python train.py --train_examples=52083 --input="mfcc" --targets=["instrument"] --adamw_lr_other_params=0.0016 --adamw_weight_decay_other_params=0.01
Rows from block 5, named by matrix and row number. Rows with one number belong to one neuron. Each number is 128 + 32 x the weight over its row's rms, rounded and kept within 0 to 255. All counts start at 0. Numbers have three digits each. After the name is the row's rms in percent of the matrix's.
# gate: first MLP gate (model.blocks.5.ff1.gate.weight, 416x160), inputs 0-159
# fc1: first MLP up (model.blocks.5.ff1.fc1.weight, 416x160), inputs 0-159
# fc2: first MLP down (model.blocks.5.ff1.fc2.weight, 160x416, transposed), outputs 0-159
gate.66 116:138150136108107102171139175124124149147147167123248245135144136122153177178151107132125145160081090138145175146139166117107176126118125127101194048089105128109084146117057149134144116097090086146144125115096117092110069130153119166111107110059144105127138152090120165108117136135144120134141092077148140112107130136101172118072117128134149082086056109124129106107141162101152161159209122112079146109131152132133160112028171134146102146142096149104143092130102121141127151124166084
fc1.66 094:202065124124146100115122136167199107123150090137143154172109109142150059096159181086100128128068175103145073120126104149184139114101148154147168116156166139072165115103127147140114127119152188094085142119131121101085129127136160134138167156078144135169104133108184160148160137104137146129120124139112100117108060130092181146080126083064127133140104187113189186158114148132111159074146140184124089119161177102168167125130154164239159141147145160125140086138081093128177113152113128
fc2.66 135:134127116121134114083124134159114151139107160124133106129173125079165124167105148183126132152152056117188083129139129166145139058148099141151140134149119140158083133122107124128107106081063109133122124186101120159114151109138106125054133181124077068120132157134125115119086122175122163074127147191129150136181163119172095131154184172186151144121180082142099125106186150135172107091079147103094101107111152075053112153185103117036143182091132112155117184102163161096104125066123100
gate.67 094:121110127161137159173128125176126103148103098081149129179163061094109132145137106164116087136138112198143129147100069116148136113114107074170129075098127141092139115159129164149114146151050143102162070083142146114156132158125146061140116083071166106041183207139127125159117121158126132154076127120158141115129084114118161138116135103131130141175133131137102104148118148113085079140204131151179095074107098151143142107093126094146021124162128120149204107138079085136177133145083108
fc1.67 078:156115133175068165150108148132084132157121080088108166172146058098143129143122122125144150135132099118126112158140075160173145094126126096144153085078170178107129128106145173146145162138138115111139117132143137117163116161084135091152104077119160119052092157169126153161144132125118145124083097133114132087123093102095119128144156136098095168158090142103098114138130126074173136151161124165199113118170096150104129088031209092131100095089096151061255103135122086147161100127082096
fc2.67 117:168177143131189088154130067113114161127139104113076073142144134094131136144122118109066135139172182130154136121101171119087126140150143124098124141141126098088127127134041092113141165142126095128132116165129098152079139108140103178109097135119117107156171185095152108094134139114124063122185130143156124196166194176067106081133130162156099112112136166132042091135086139116154114150134157153095155102105145094049141088101141168104166142162207178131075166130134129083044141107154133
gate.68 096:152082160156157103133158138147120175095126128067179138177127140164140144107190098160164130157130090184134217134070125106063173142114113117109131123162149142100105149127149084103050083156081103107159124124134161128116061132112103120148124064160135107089166054181123124146111141108131173074110126120113151170160099156162131163117153125151093160101067125078083136153146089127136093180114097192154123182136090137136070129086110094173113100124073146136154138066101099155086151122097126
fc1.68 086:147175081104103137097149125074151082114115133156061092122097152080097107177086205140101161111128134089151049136172087135193114110158137190154119151086109157160146117103178132165101127148175094169099129192105129161134207089164126154083151201124135205189097168060157136133120165142166115150128151142144075107119165100120148129088093117113157113133132141136115127064096122130143155112120149090147139099134173136084119108126146125114141198156161145099076138154146127130137096075132148
fc2.68 115:122083155157145148105120125154179172157180138094159107172144101144166112112142103171143164167119086208103173149108158121176154112127119180150136105126149185155163138118151106087147098158109128067149146140066131148103130110094083104171161134145186108111148083132047159105169114124072086094103097142128125141126185136132057160165108133129110123145133095094193139083151120106115067171125095160124130121098168136129162176202132134142117116107125174108132202104110145159156128192212112
gate.69 101:174112127172139117146090172113127156051142146061129160129136136124147114115212141083120160123176143187109119076126126144138138161163141121129158128132141130158147156107146140098127128217122134092151137132140024115038053122124131117139092127115094116108154080149141111165084106073071125149110185136093133140184150129123163161118181111142128122129116108088127133139120142124122170133057202093113146115194145118131117127128087128191154144067072096124119151098173114174135082084156104
fc1.69 099:075138095099060134137126132137164160089147110116176139135118148131136164167055090143114135162108104175097103126140156149118115164104087111116139081118076151129120094075154091125161151099206100155153065098186106135066103160111136133163127196123144131174180108036131115176129105099150117131113113093117086142173137077186129171139197140130095111042119106092064113110117127118185078116138137125095150152117141127141137137168159177095089163137126113178125126134146115096096109062092135
fc2.69 057:137135126105135159173163121106160149160208131116117104140130120095118129090128141100085107114134126120096074144138135092085136154140062082124169139154138133130149148140161122123153139108133113105173129099168138124116163114058107193115102183096092128090139137112109213078152100114141122137126129154152116185135129111118106172132097136099021166149121092089116144121087146145145114135209181159159115072102097045021080089174177182118153156142117147128133117137080148106148126129153187
gate.70 098:093097186135122146106149140128134128153084161098186224143138109150187133169108093128130183130084169096125122180121152135160172145163118114153150121110110076088151145116146110212153139086220183143145145131165096147094069093134141163146130112103137156102176105122076124125200147164082126140132164091113111151114162125191144118183134077129137123150209114162140150135134152150165116098093120145078123153145128073123148162050095134170135145127123138099152122095145094164074114099133181
fc1.70 089:119072050144131172132079112099119134124089188171181162082171100136164174156163117135137119159090096139083115153156086118164156088154162111136135151048147105153124136128137108185107118127102139164156122132186118081121139128077151144104114141136151059084134087100153124134186084193090136104115128139109155148120147128108098110152126109121099086132154172113151077113049128104224081147174155192097128148140147129148140126109080114172098139129132070059129145105093127170096149163159160
fc2.70 081:139127095155152145123129135192132163084155126121169070090103192110133128159156139140149084160134090173177173118145079122137130119132142099156108117146111129142077134156096127169123117115125111135047145169126123180133165121122208054133099138140107151118112169093131151120089134067132168153107120156069106126098092128120111103149142162147114180139092109135122090150127160131126175118056113135153144095154135107080128135187123128094099038073080146155036129106214161075180117121144082
gate.71 079:108077127149116112102095108130088088153130148101110141192144128121079147129193112152151129110152126161145087157132148139128130159134087163157160087117220137099106067158076131092110088128121098085173216112073126091132124137126177150121140139147178133111122170131117201150123104159118090133167167225125160181157148099081128126119092130153118138147059142150109106147157047134143103151192115141132119088156139182167146123190130131155086113141096116141103097125131106227133144162139128
fc1.71 089:162082128139118142084120083154125144168084102098115192142089094074131114125127085154153085142127082187209176128132158158100110161164158140142168131172144101095081075174056139126144122144073088154102192132117174100136088169055112183159125107123087126125182178195122155132183124132128082146151115143149124187099130128099143117097078124136162180088069128086117104130173104101138138150205114094065165099114139124162149134139141109148133125126124143121150066127105120156121110152101103
fc2.71 160:144187139130097118149153130139073150144117133114176078161133083093139132122131128156117102116138124091126112117182124119087116088136127141149099111144107093135138180126118137112175118121103098121156159091107159091085082126154176126121138169138117055109140108173157099086100075126104084137095106160134125144130222163101135118136093105122061177173137146068051138143191150152140079147169152176171144152104132143082060086087145099115112159118219094080166104109050150080077131124145097
gate.72 086:137157106133170179118139120146096158151168103132159110182138136130088073131150140100146039150135145089150128145160116116134163098148135073135128155136206134132137109117111088124116098118138149176086045093069102107141151124122131183065117198111142106159162096092123102137138126137088100080166094152125140158168079128084179169119147072070123151127141104127111140068174160100114124086171152091101132150071113181094111146106137174147095133113205178087066057148088133142119147134112108
fc1.72 091:140135111172146152129113104181142153199176167107105141119097113129114159087104169156067142135143099116121147146123165096133142082131127069100097163065163145163144109124071103155110130034087112188132056123142114112121160116077163171147057115098119072137115067119108140137103130135071150139087149120147098126131134115176184124065114137056113071183095091113129062075166136078163141123124073094087107106125118125090129128098108125125087164078161122111192118144126116139117097118156123
fc2.72 085:149135126119126100115153132125132148120128110066104136140118083137085118145112201117088098079111071114153131107124112168110144121161097213142155114136083136102216113114142205210127137126154109102182190125152122078105116084093100111092160118103115145101130093120109183091114137155092134122173180104122104151093085133198118143205131117149144133228154136133149075116123148133123136082135141128100102126185134086131122106123134079110094108089073136123071100109067087099139089132181101
gate.73 099:167124130122159132175185161203150184098136139121108117168082129146131106148102177104135141112058178142127129168116133146056240096176126139120158130117113146136101075132128174164131114109135173117138143128136146168157118121164126117123108192141184085123170198095069128120060121133139105089108111137096148150122169105136127185162069117070132096153117161066098156172116137187158172171117129122128100120137108142161076147181176117085153141152160157148129162138141159117159117121193098
fc1.73 105:123150163135124135104168111107132112110056103119161107192086162165095160171135115142058161196118144105168188138130139141128089128170122132120100124174025187135106123121090100146094139140163106158136150113095154143130097090090121121147090074198137186209103083109122092105097070084054139157120194131124114168111129137153128113128147139076162142142185100154170134134149183109140156129119100117137099104142067163110158155105120133104130113159089128114117119119123194149181146078097092
fc2.73 064:174113117089086167139127118099144119119156156148121138117119143192124130093135161050162175110149137121131109110135128100160127147071092149183110139091176124117140129137062133172060121143125124154143146151109125101216117075133153105093134114100057130124098153101128122108109125161201113128128117134079174104161117145193147117135116095123086112049157121163141146159104130085135132087196122140162090135083076155146233104164125164130130094153168110103124192226144090128158130139101127
gate.74 102:155145140134134090136103136120135140138123146109136151116121125180089089158148200120130160099128148137177073168148073117152126136176102135125120137144159088082124160131147103117092150163128157113175128191163074143130114086138120204142099171103114057079154136111123095122186096122049082124118064126115161105126146135150119075174094143158147073145182127111140119136110143025115180101064136094154140121170059070162133099135084111192100116149096092094137154104110104179119165155093137
fc1.74 107:130114123124102148133141134144111108093160142109127083160114129079175174114117085153134113130126138100083115115121187156069130186108118085146140083078104135141115095122081159064139093086144121128106120123115227080099152181126154054098134111127163149164095132126129199113090144095185107156202160135131080116121125135101140170089143155092125128116051126123118116130122096186151053181231131130092089149076165125129113154125170191114127125141193156150131114133145140089098091129134118
fc2.74 085:135105130127163149095115162163157113136178150159061135132083129180120132145148151128139127128111121130132148144059111117138068215151128133186143155112199130126111109150176108115061098137111110084105130154139128088107175139125148129132143108109169088043084135000154124145154120128123120064118138147135126119086132121127128120200081088146145138180179121059139160126143101134111110164145144103099110163162103120138118129155132124151090055161066130167102113070103178082129162149110153
gate.75 089:134102147055137126148124137076088067177132109087124134145131143092116078121124134177162139137153129130165090125124123063161145150135209130104071110135161151161125127179142090134110086178106107134139134149126135081197101132057093146066132150171134247093093148122087138137128149072149154113154138137076091123099148146181084137123111152186090167130154155124165158088103094154123106135085133117167105163126153100111122125153140144103199205106217127103125118131114113143110132099108121
fc1.75 092:102147104105154161117118071131175160128146100173147166209158130162081115178152071050089107151085128136153122122151124149102104097201074148178180141187068093072123102143139107135222170087145128114136095108113113117168135139132135102109106139089166037131069114066151124148129106131112097177170125134136139120123146067133125102152152102106113070079123152149114128116172172132131134102167138142118093102109146146149119118099131142105063116152092130158131124189173153132181105158156104
fc2.75 123:119126205117149118129100063093144118056156145174081195169122119142148114087165122058094130076110098137077121132110128114137145153137106116101103136139157074130100161161115163133188070156121159129126088124180098132179098095132166167126126185117204140148087145115079209087163130147134197160093160141142081104162114113106088156137103080169101094159083155187102115135131120144149099143166147107111117138145111120130126102122142134118088128176133090110038118178159129133169163110152089
gate.76 101:091114063086120097139125108066093144153146146097119118106131181089092080107145117172136119174166145138108141145107119153109157116134126102098076095147123122175134160180114132132130142167151147120113135169125151171136123144159100110092130126164068100112137077153159107150123196101115130096098080108158095144121144102163043098144089110098107141122138102177117110092096086019130176140082144135177079198142168115064173167098169122118197162055136051120121117094100148139099132147136111
fc1.76 102:154164131115093216140164117157161235148128137082134150115122133197125106174119160169127105153135184150159137173125115144128149139204107088138131120111152125116122098175113164128113117106126119105116107099119176087130129113114073117085124093128112134138103130131080073106153101234095189096140164131119141143134153128120123167123089118168214084083171066101100175110121102135122144125154128093086170136093161200108163130128072108123126100103155115145182121069158109161123156082123152
fc2.76 084:106119136116191195112102128091135071135118110147100137074121112141129118104049157159127172142120243061208100133141098185129089073102158147128134118114158130110090102132201170109133067159108135054157093117107171062172187142104145135092137142127151114114121107114167152127135120101145116151155116115092126137127128137095090102101136116130114140120192117112131179102128126102124157118111149173143124139109061125131095128178107171086092104093061140161104147120116137202170130101174156
gate.77 092:185087120147134172127138111131179138141071146116152160157114142129152149110101123141170071149169097135153199156143098137062094147169122096078121111113066079117146080121087117123107146105097104155156162112137191088096106158117133152137062122090142122078159105191144164127099121137174113194154140135128121114132196122095207141162128182117144152153034125096129126110130114179119129123119139101139170098090123115152144122110145102094115002088140156120163125160068144130111104128169119
fc1.77 084:157161137255127142116163135153107099072172153089058164032100167076124099114132086093116160104109082110074140134157140138098201153162101125130123140082060196203101109097134159126138089151101135094125098096173122179128141107086135126088149096145063113135096158109141139146121163130135159156116127122135171159097138144161107130140130114135137111140108096188068139136184138098130074099112142086118138132107129118162070155096151101117146139116156082086158088097134116127135123151155108
fc2.77 098:074193124052139129145143094120189120142116143161147166097151151135088152109111192149068139143124175119123133174070084099087117083124114142079047153042155072101135152119112141133116174130174110156089152082128124117168141169149101100189085133106100138162175121164154139108138107105097141183118076105201136131125111124119151114094176126146154139117126112067150106112112086146067162088085149133121122128091128150146152104153099137094076170146132192148113096156197158166107159131157134
gate.78 111:131119119110137109151144143136154146144096119107121110135131083134108130193125089184114115116108133120220182144137134137115165140145155149146136136163082117143093100149063122129137122186131118128092204118120136163134073193163119190092090134123114189124125126138125076132128111138101104059148167135098110091140140100161088161180121102085124118147186123158098091082149124167155118116132184154116206183101103195117050119120160150073153093129057110118090099122088140026134126135135162
fc1.78 108:118105061131052137146097053131085083099132123139171161090118134143169162072114144099084135136086153143069110099126157093163079139073087108108120133139168119123166171117151155095089091139145136130173086117108155104136178110091066093132148120131150025151150137137123156158074130143169134194151114122134160133151122152138134068126119151136147154131118122115147150161156134123171123109127077152134087145125153108148213151134103205177084135137112165133168220179131150174123124155140085
fc2.78 060:131101122141157093050089147051103155052086149152130196094139191113123141135136182236067129174114143138141119118182168130123120162147097091150187109102158081153167108086133100106160106112126126144146119142094143142106171092096116207052113134125154100134105124101091125108122180105129130099161142125092128142105119113157140110134192118122184158193095076115177121181133145127139123156187138116110110120114104122139155152138095164114091129147183091136142195096107161142158123147107157
gate.79 089:146109141084124092123158111109141085148152107086117108127130132109053164170139095146160122125139158063140112141102068112147077092135137136155082137131068158116147055166165127159113131079143180100135175121134157140151071092154124105130106137146188114101136055098124117171120108135136124122084053146124005138137112115165115095159188115093082147135086210147133114152104136140090166092140162144099186095140118155127188167125146134078157154129183119091081135122128123112149075162127102
fc1.79 106:099119093097132150080139107176091086136137094123148083110170131106009152118073073119148152133135121077139083152088045142142128097123124114168115101141113144126137144143151087125113136138119135100127172043102148146160065170132160138128125088104174094115154052160133117179131153096133080093153029125133078093136149123165140115159149103109106145102123148145123107124121127156099190092200126097088114140179102158103160112131163167118133162076146170072126094130136089090151097160112123
fc2.79 081:091061087163104122102083142081135124122108154101131100125134102165124142092145186136116114176174112108163101103150130112140115036172110163136179105201081108176115151168111110142146054185163152121130159150128121142153146145098121087113159162168117188131080138115096201131128164150121135124182156141136172121136164127115142133097101157140080126158183061152213161077140133107141111120127100149155124144117172104091109140121106080163152106106113239118104153142134154153106148151114191
gate.80 087:148121159143112108160144119145128127146126110141162092127106020121143163144100119179140189123138104136148156137087087100094106119125112124098179148162059099127085137146160086109171107123152121180070148146131127096140064103114069084105130104141159110099178087156094182154148108150139141120066109121125036175145101184174145127133070145116139196153112106123079137134108136066132166080124110138175144099069151092121143158085110156124149164151221144121121112089087120171092134140144089
fc1.80 096:117090124088136118089141149147084105173130089139107025123151113123134135131115163106142122099097105101115114133130148093118138094041188151130105138082116140127121148105136129125125145070110123138210223113127111109146146113118159171137133108093135149140166176104120114073098095136107105160077077188211144034160170161092147105116112137130146080073072095124159129189133120183167159172168179158118166118163117085143118150168128126130095113059135173114095141131120112122120153129143148
fc2.80 080:161119189124107172159099118042144139103132155057162142150132135134166153133107107132124124097150173109108093132172122157181121116152120130083140114181146091118117082206138145197138133121110124093144098146107211117123116160134147145111117143164122123085155101114161145130123110109160161147168152112039171148078184085097122173106127120157097163133164119128112207116143145110114089088047085125136168151116091167102045139207154112118102189155129091071137126153149142132151139108117154
gate.81 093:127180123199099114135096099158132145131097114139106124154148165142111109064187132146182120051064110181153156131140136178136148168213117131073177175127214145136113129106138110111130114099106119140133147139117154123167118120147183131131111118135121137145084137167186091069144169174093129065135056170096103151144039093118112133081134155113117133136102141090135112167191148167135204093130143118113110110151106165168165115187125110157121114104066143115174129173130105131124121158140100
fc1.81 091:109121102139127124089141101127109142159077050112115109122133126118115111045166121144165092100128143158111143191141143144145151133134078096104134130147096108140132077172144085131102099125115136123177160110098140114156113176197184139120103078085106099076127144124137103098126105174131147139125080153131051137152134070139073146130098119093106114147033148087170076173182172122158187185101165125148121142127113148146165131189068139106140125099058149131131124115098063158067172173161122
fc2.81 120:136100159110123105114206123135058134135093069115210156149143081143106073133114122132122110185138139093161082142124107151089105088123117143146051157128057125132119130112120127159064181159106138169128096143115164122111135112146083150136163115141127123190236100149164137111072119169158101152099112090199146115136093134151168154129150105083144115095156089131067116112080068198082153093198110122124165146118180152122169122105106128119094164129105127150153161148079118136139135111145144
gate.82 090:136122172092076138072108133136128079138122108152105183201130041085153086133067119125145118121133179113108097131142112110140102166113099127100096114136124131211126137130151074141123146165172117105209108133122087152172032086145080113165176137128075128120156158164147132147100131123095099122106141148118080088116182190099112138186089148104123189104060107134110147160106135122132180136131131152142159135151106108125192183151097086150122112075168140105076124138129071141101172113128127
fc1.82 104:154103091126071118097124146102108114175126088149056139152124079022129106129095110102133097106138152109134149179101139124167134156172108136130155095113129151183112070122148088185120064192158100072145143109160082088066081101088185130139093102104151113127163150123145098091177113096097089114095131158146108108140132124110106120131141131075167180132074116120116123133147110123138197124157111164119135162153113103187109141144061129129152165032125127108141215116126061130119128137145138
fc2.82 065:162067104188156110145095116095121159122066143156159138108110182136084132166151158089166151165152118097134100092116132131115126124092108079110187170142111114117123102193181127153176191150155171112049127138112128165095154110134145147088124128124191159073102129102065149155124132130163181092128150104124150057079150121129167139131131111144109068109112154138178189101132150076106084112149106078138096141119130168081080163066124161116128079132160123088158155126136141169117122157211176
gate.83 079:113099190149116146057141151162093103139099068090152099137162097132110174133091120115185090200162130112143199132096127164120071150158119149151113106114136154092184099187114148151095120105122154169198135102165111082110127130174159093175119053092140140086147124134134174080114160162101146104102095145137125197172118138121136102128082110150123193124155127157107119136049157117133093162137094153116146149114142115124179128084062142128084139161145154172116141106083123114142144228148131
fc1.83 087:107148169132111111185185134105125131131154155085113099112042128140191119155125129154077118117100151147158112085132152098154098146114138143114160123114123127166058184098081064100145151157136133116123110110195129140125189130122137175098123191105111133137135159040138119155079090071178119145183155142103128068122136113185108141176150178130160100096136099116109087103082117151127082111137198120101139153111174145175160115163146131138103170200190143138103083113155139139091140095054137
fc2.83 124:078151118097140151140117132199136080150121179118151120128172121135154152090145168157199177079117077193128120131135142149112143113075152121113124158004119144040167185150149147073139151135113117147137118138118104173132158133136130093167119108116158134151051083175135115097119162071121166134118114162108130155136061141130117132084112138121205107140158207092116121174214162103120136124094119146122151141076086166158096110116097107136159145122102106135165155132145129153155119147105089
gate.84 091:154101108119162128132102088141155153157116100151144127136105146135095120146182048145137174168141134172141203072145154221123129116205138142171184169167095128109102126120192112234119143091114148067133183102147148150087110052144113126153179077126153142150156150098168102085132112131107119112133156148098174112153126110092076113170183134104115142113136117110109132135101187098126098130145109103201124125124124080131143095082132153133109125209072156156112139133086127133123135091153143
fc1.84 093:130170160150079118134129164097040057113144185100090107122137132107142180120125122126122093105129155124106097144095106115136129154084113160120099126110148124090146143127092211034111138168132157159160057158132069149166145148096128122149091159205110155049098073155066143159092177107123133124095111149113115118080113141136163181108129117162126091118139143167110153139153083170095200121135139176090117125129123156134107133140111099172158116052187101091125116100190130143160148155124152
fc2.84 120:157110085150157186125088035076139094062144056134129138136122116113131162119155152200086166169105130118019115120075154132133144112102136058131144138096100102148131155148145113103178155064144135072144119164142177164150122086143139169132171162122121130109100166074172125143129105152154167122106134134120129103110057131114070080178135119129122166118122141118142155096167147118120048112088114064091140126126126148114056126093152149141133137133140147131208132092182116137132131127158154
gate.85 104:115169132153138113117117080167134110125093051094146105097130122131104150122135082124119133130123000119175156126099108146104114139130123144144139105085122191164097129164071112171100118085083097161155176083133147074138063127129178120195126111072153141132132116141144103122114118123168170167085086137172136226166169128081143122111126137125155158131126137121107127141103173125151132107192121107129129115150088139086228137115115104146123109116107123087197128110074115134092114100121156
fc1.85 083:154094123106107061108102096132112107191111085140130135176116086114150179167099137108169112132165136132147143085119089154162141110141092185174161112144054153163164109156143121156104112101138152175102153169091124088140082124132121120145163166097183134133213150128094119109165134143095149136100089141169136212165131149073072067138059078059135172193105162098134143144106116106163130127175131158112102102133144134073164089081108133213108136144139152084133109119119087131101117124141164
fc2.85 195:122126118112054117088135160091142185158181122128165145133075166202176134120060159078103091081154154127109154115204120138124105120107124123135135118189126073112143173133110147196130115152134162090120144103119108158083070139140167072044116170173144119122175122187105148145104095139132120180142117101095093141140140121090103138163116044116144117069174071105122150119174146136100077145186120109180146126107102168150121089123145068123114125132168151162125099177152130129165090133124154
gate.86 105:139151161169093156123100152160126111159061124135147130103111104157149228136100097100137082148116164129119172121101142201136136107177129160125169119121139164131132095127123084158165137120173128110078120153157107179150117146086089120150176135179099131104137072137137102152132126132103136104167155095100177059117157102123107114209130130137124137095166104085097155152095130140201105038103090195116129111199158147159126205124073147109164116150167101098128135085111084095123147110155194
fc1.86 097:116145152145110109126072122186137064167088155136131094090124150171196161149071083082131096138132111086092138133126144115158139130161142150098116192110174148106113134088151135182220166139132129170150121180159165141185139146072143139132133158142149094098122105149133095151123180206095184140115121161053172084131136123106155125169112130161111138100096119122116159119068143073172118107162121118135167068156209120151177193184090137150156125141127105083141164145127138109079145121144139
fc2.86 110:146098075127109173125182148152105165140159094183135142125038130133093175181182137169123148141106129185129126174119124131118133121076140138153081125135068133163162175117143087117098111140121136071136154080179137081098171143135167142186136085123173093147059096127113140080164075072087128146106182180116108140169108142155114083164121142114154111170072116119169119138130132119083138150136118165119175108113133090149127147117115088105103083040148111173051155117119180151082129142155105
gate.87 092:090099110162098131169166180102103168114183111142111091106156162125120120147146128155182107119125090182182155101099131134121164122144193133172129151171186153136120148155108137120128121216136128148145081103135113145128120159133109095134050079132126099154137074227229159103169151126156116111172081092145126148126080127125074146091137127129137121168108093137145175052155172091140111134168118134078161101118083150141136140089071072157143067135090147155164088125120120150113102143130093
fc1.87 073:113074103159066119148122176137101155164135128125132114081150145132129154177113084118146104124130109150171188127100109104153162107130147127149116164160180133147121154203088120144129138193127145144164106143122107171151085153141101057129130037123127100088117098181188187093168098144158085138126121114138122123111077140117100139154134104149137149150124040113147145091120124062193128085153128135147192131103092124145173190079046091165165057143070166124152135101123099158097119141133125
fc2.87 124:174132080124148122110152193173082112110240112117134126105112124108141139172141147133114190180115182086142118129090099124124116111198134160117064064123134151116114116120132141160125204123154137120132119119123166087079120171139123166165182088120190166146103170117140140139154176132136118072181098150165102147100097154143117128157119158147122155099142170159121109164085114162120094099102167136085148099159159083119150115119152121150053152061091128161088041113154076117135147127090087
gate.88 102:137122149105166156105089130098098098128193097105096062152123115112185244144098085117149214163126151119130165096103169160140175185103082156103089127156103206128125113151157127165161123106118145066116083116151145143139159132085149111117173138117070180137136182102090132147102109115093142161096113138092073138155123099158143172198027122116116149113156083163108105154112107157135131120117127159162166162127128109096103143109084199143088109153130103114137165131116127152120159123126164
fc1.88 096:102191092140107125135149108092148089102105108125161176072211114177100063125175162126141129059065110117129071134117086144054130098164151142133127087125115071097186083178101165112046128149155137159148163100070158148115103108153048139116118087099121085153107153171201110132109111146166130105139156126144084130108165130147138093113157110112144108167099136109132147157162144101154141172132130126146068155123101073129180123087165110096176145110067165140133124107134139135152111138146183
fc2.88 072:112128149107171062093120144121093120058080133107136088171101107146088113098036125126130147162189193123191100039158143130128142156134051159125133207117094157123142112135117117088065145081092144133153123146080068107137095151065090120150157148127096117003127136092075134132146078089132137120106159113123121088110176111108102127120128115122165106133103135105120088103159140075139130077121142149166144100114114116115142155132134137125150152195124129153148155120159112068125126108106153
gate.89 111:145139143131142139165162098155087119164116150131135143158127110139119062112085164146151105177154164124140194131075158154162095153192186189156137119134159140188096109165095078116133134110111139193131090137121229126173175117095086142116129120147109156150106116135157126064123116127122162092154166082134152115218109162104086150165070165125211099152179113148155135105157126137149081123115147153127124081103186131105218138136150141156111064178142145127154132146100148110162121112127163
fc1.89 094:130128114092095130155132132066169140137127132126117151104135139161126120111160122109118117101106024137122129113175107098160169136076124094093154150115070142072148130143154169132118126169116112100179204175102085162094110134165167094068146160080136083108135128123077127177106116080089165175116101076147109212135115106118086061084182117122061141120068192108153143153088190111063133136092143127136174126089067121139117098126094139121136160102121111167074108117142096141135159142114104
fc2.89 117:167140169145124163119118132187145165118161144123153088117105123145121124154162126148091120099145121103116118152093109127135074164096096114145087140093105117146131146089154130084121167196093127135143165059124080142182118130162097124170145128103096110118113156142159123156099141136124122141137148150134133136213083083145133103208092145217065098118117051116185105147101158083141159125189059090114134093127144143152059125137163132071123172215193138096174115121186126090140123100164106
gate.90 089:131160180121114169074156161106130162124110136127105137136113114108168129151129166097119109205105134129153135142159116128124167097175157193125113112102147132076104125071124136119141143085174208152087105131101094160139166095083142129121153112198235149159111121130129113103133169066116146109110160161080165077128149111116132137152112098143156156148178059174122123103159123138075188129091143152157089090089139132146114125168139063082146149131202088110185143146151156096210105112163146
fc1.90 110:176155109180157138126134164114124153100144101130149140166124162114090143145161152086180140154137096139153219162157137126075130161118138078071071167126224111122111122153137159117144151147095067108145086154106175110125126130096127073146105093144157027143071152148183093130115157102165142107122103111104167119133090163138154088111137166114137133126111108160100184131150142174121124157143076107105187167127086103166054110158121163139127109109093121104192179154086181126194119132149113
fc2.90 056:164130167091149153062149127133125124124170088162151103103110153141211139113144157118160077112127090144183120110125119163126125180149097132165116105143111093107148118151129114148145170136158122135089116248151168118097145160124216071106146127112152113169105113141175137177106104114084167123137119113102111129107144108173124140113091145124140145149157094183115220164159161117113136091117090138162215140142100126154080168132121099099095092146142146229142111171198138124179111113154147
gate.91 108:128115125129093121091118131138114169150116129120127133086153109066106124136091167124123145147136132096109120150189122141105147128180152100138129109136138130131152149116118140214147092164146110139074131114199164148143152156109137139126105038130058104157080141096182099126061147127070121162206140002167090114137122157152142097137116144128155178100181128145159102107135131121174144085150166110085163179161120120185115080078143092144092128101064134117155138149134131101140095040141161
fc1.91 113:116185134142145135165136160143118121102102176118142100114097163095146088159137146132089141145114131173142086096089120138140196138120106131134123124167083158167154115119117110062102139138142142141128080166184128127134143127142100082149131194182145197142165096190081112162177081088151159115127120227031150136120142129149144186121127139107099123123126140064110118145077110160094061176121106125175113147105124092099121142180083121094172146160236136134116133139080165083135106142101144
fc2.91 101:139155128129107147105082161060059132116145175114167150118131123136153140085146185149133128110123142105129084088187149123112160109193144140195168145133166106134124139156134175156160172107120154129095136131136111120209107107051058121132109088128111122092106128116153082186059124178103124160195098160123130115133201116147191107115051110127111130130163136178110121137128170119125140120148084065190143077126123159145063104101079108122150152161143120136115125147125146091123119100103217
gate.92 110:124125173132113167171183196174096159080145111126142172118086146147148128147145106104111094140148139124158151092138120134092168181105156119132127176104166128089106149156066146103152140127171135056134104108091137137114161116031160124099140063176125169139154134109125119063083138032145122088150104100091147148125147128103132154108097125131205142095156084135139164118156139132169061120188136102167127123141100108142059093065148146121108138162077108113127169036146128091120153152115145
fc1.92 112:109118177156109120155187130115148089157136095083078121106114171159095172175132108077089141118117128143146197127091133136102145105165161133144119131156140128140151128139160162137155117126172120065139064102136087135134131105104024116119120084099144149123111126173144080158117097133171203126050159142090128142084131169122090120124110024119072167103096142116134135214119137144092171170130085117115084085141120133173079085107117138143132157099141121096210074111124138115184127139136130
fc2.92 075:107098138126123165101131120088078136137166164107133105105107192102108190117114143080120116074160115126114109096067140127118132149089112137126127073141074103120049172117150106115168142126127054137110076091197089114153137048119164099175148165159137173116142113178139060175143185141149120133183084086123140128093133121144126158093129166102104144135129150158137070144114116154049129106104089165144116134170120123163064115221109121131103149104138103135105096095170074110139128155125193
gate.93 089:131144104091133138191161199071165088126151172134112161167120144091129132167040139094098096120153181103143106127104044107142156126137154127097028118109101144122117168111154105108151192139147129103152129182117039149159123142102120152128091135158144121103145163129106121128127121130109182099160149175091158120104117172134115156114143118121138193149163132185117103080102088133048164134111142136085123112077113145128095080140114135113208107118202101126146056158132121144137114087154108
fc1.93 112:104099106172175147080105103161089122131097131131132135100115138180155145120107139187130100136133127171097073096136179104122094100101168168172147138181129139138119127117083153062131085117115063151087180081097160127144135173158149110141124237103127106138113235108123168127124136147136125075115120142200185178125070096093157102184100135124103138162154138077114150116147109126080094156181161175125094148200145109102104167140150132168107123086153130115095129152187157145140142123122148
fc2.93 068:122132146162204165131132145097148088106096169101121139131115183133141136108146099132179113170141098114145173145083129123097088107138180154117108131236090125154154139139139111114128098158099129133127138092120155069113169125094073097136138151151084118115176147082134149108182116141149139077220088074095140146148085092125177123157157167114098177147149222132165121135095077128055103148145123108115138122173138064130181140147140157146123179130116165098110183109162177055146149107129118